From a checkpoint of a small image deblurring model: arch unet, 17.9 epochs.
Rows from block 5 of a small image deblurring model, named by matrix and row number. Rows with one number belong to one channel. Each number is 128 + 32 x the weight over its row's rms, rounded and kept within 0 to 255. All counts start at 0. Numbers have three digits each.
After each channel's rows are labels from the 100 images, of 14848, where the channel reaches its highest value: "top examples" is what is common among them; "place" is the part of the image that holds the peak. Only what is clearly more common there than usual is listed. The data: drawings of small networks of dots and links.
# convs0: first 3x3 conv (model.decb.0.0.convs.0.weight, 192x384x3x3, each kernel summed), inputs 0-127
# convs1: second 3x3 conv (model.decb.0.0.convs.1.weight, 192x192x3x3, transposed, each kernel summed), outputs 0-95

convs0.126:121140142033161250178174137144118197098152138151154135091072129144110173108094118095137148072117140134036112093133111158123155127161157130109135169130114109106114118135141139149192176118083131126113144194132138129129130121138149132176131099153108105100091082176093116151133103104139026113167122124136141077163115116107126115128116073155129111115119169110174143145122137117088124138128
convs1.126:148141126214115135144184117140146137116174114172130105147157067149102130107106145078074142079054134132145119124135177129120116143154111180136083108128130186119100135129110124081112118145064132122193137151131114095156152172143153138094153129189164148106086190127154119153111095061098073127
top examples: chain
place: bottom left; middle left

convs0.50:141098143117121083066093112139124121138143122132126128092138135114139115132128136136112101182137130106110115162116146000130119140147115129129130124087124147151166132126134150126115184124121116136139127000123126124112134131118104129131124135125124125000129135116000135121128134112131164126128119135139121138115140133125133107142142135135131117086116118119133150140130128134165128147135
convs1.50:142109149084137117109100175087148156130131123125105072115141078095127137161106152153168146082196151140088145173120148144099093104148131129158128114113115140115065129119133118117159131161096127134138159158161112174154152151102105108057144104172079147092156116124137106124150144124122037145
top examples: complete; nine dots; black dots
place: bottom right

convs0.71:113129181111107078126116140108127206135110096115133057137142132118114141143102116102098112118110078121124113138111141200122138111153120109137118147123118127149118123109131139100104138131117101144125136132117112127065111148122159111158141127120124155038115191108141125143127127118175169127128118136121143141101123134125095130148124146102128143164120128129153109125121123085118160126115
convs1.71:156114179113148111089093130070114095145136114125142134159194121153168160103085194084096129104012127170095125156107111150155183135145123118157098167142133098095143127086120146132096086174087141134150172125075157154172069150173158086119143166112114114122122123093166154146104124178105047137
top examples: complete; nine dots
place: middle right

convs0.183:123146161104126136134110106121157180135117141133134139076000132146105164123174116120048128152126120105054135000136101160126125114162148139116112108117132130109139141114165125146127151130152117136146111143110139119061099122121116107125176110133139143081092162127126147144134092048152013112108101129096114136102116129130132121144081119157123160143111096122145149134142157123164112145096
convs1.183:103157169193142118067127094125115139116080121230154173153101140126025143167125132105140150090128111069080143136135156170124054173149135145162146151118154112102040159140104153149125140108109106116123144110167129169137120119151092090093126140134121157167148114115158152128103163143179075143
top examples: complete
place: top centre

convs0.21:132090099160130148176126104095126083095172098152063078112122128104132098108175147153139139088089120121111155108122134109102085072106190166139138122126123146118092142088103122194038134047174194135042111122045098171136157126180117012188129156096168125133122062124135143174088096142138131000126166135112092113148135092109113121090144099196102161079095111200144111131106150207119113108171
convs1.21:117122128159155106168112157033160118108116092118168118136131076162103163164124154156128186000089132111168125165179150070135080177112174116136110137075089123094137129117112148189139147151126145109124130121149131151161110104096073163163146111153187192105142183110068132129100101159110144170
top examples: chain; loop
place: bottom left; middle left

convs0.105:130107096132126105124120101124032134130140121134122145120125125119117117130145252113119070115135000066133087124110154141135114126138099124019163111153123122104133124126137063135131155124075165105149121132125127142132113134007089134134142134115041153162148000140131122091125130151122121125116139141001122146164127127120124133127134000137136056122137132172127139100131147157133095132128
convs1.105:150120201119100153113143081136132133139127121131165166077111193105102094084129099156156109068126034114112140133072168205103154048178106082106134129158118123111128115128123108125127110118155180151100138162127152149117140109198136146174097152125095175100090141125142102086105165112136142111
top examples: chain; loop
place: middle left; bottom left

convs0.26:135135104096118077053106110122150149136130128123140101126088118118110109137158113100203120097128131102070113144166101255116145146144148141136145159099122138118154146137135140135134039140101089137122126053127132141119139126128138133151158131140121084014128090171183158128120118188138135121146131136145117103137143126121151155145129113132113111127124125140109134154119109141157140118134
convs1.26:100136186111135133177123130120134128078136078069061159100160111103149081153135127169123116152106100102127107160106200096159131110122124139067103153151113176102198143183119073086083117189130127117116076086125066075078140106129118170111118127112180119016141124154171075205119109104106112131
top examples: complete
place: bottom left

convs0.54:134063111176102158088101112130145053103182114175151179085138084114122060120112095130143158065134079128187068103131119142121112177139189137138113134132140132131103141120078103000012121124093124127086115098054067119124147128132145131165139071152157109161143077083090101125093094127117096049112153106125112073132143118132090106094107102092126128151095109113144124090083109137171170120140
convs1.54:127110134208169067181137133146158131072194119110069163120103044156108156116147170144132128056109050111124154199140142093156147122114123126115147117083123148140203133093102161155141107110126129131084154103119172163145105074093172122214142119182135141130131169109113125138118128204146136093
top examples: chain; loop
place: middle left

convs0.67:122126139124118113117126106109141106113139118141134156113082099143112134144123100123079145115136120137098108000157163140093126127136115150102140115149100104149110169122119147159105158138087101144133114118097124117107125138112138123137137127105114108135132138128148133120110098112162040115111141138099142120107127108136159146135129166150121142130120101087209148128129128136161091140136
convs1.67:142138094078159131139130094146116167175156118105140152110134149101110116036114152071085132090059143121099141120141123100152147150193164160148121133148109134163095119138117149120081131172114128121167195069168132136114133181157151105167194146099127104160126078110119122158161135130155087081
top examples: complete; nine dots
place: bottom right

convs0.151:137111114197128099119153092130176125144127119086131123108125125039136110121122070160149129131128062111139129147037171114116109129153116108050100130144008124129136097126070099119124147133095104131161110140126125138141179118000109130137111146114011173130132000091162108068117129146130108129129148103000121167158142132139128145141138000113120085105122120121097009077110139127159128130123
convs1.151:093120086231136129113157089074067179162129131128091121108086122070096077058100119144087131156152141137141183169085150114127158197116116124149177123142105199126133167110186118080106144152144067140190147120133108151166125075115115106145088124123110115120135134116162164104151173125126140155
top examples: laid out on a circle; loop; chain
place: bottom left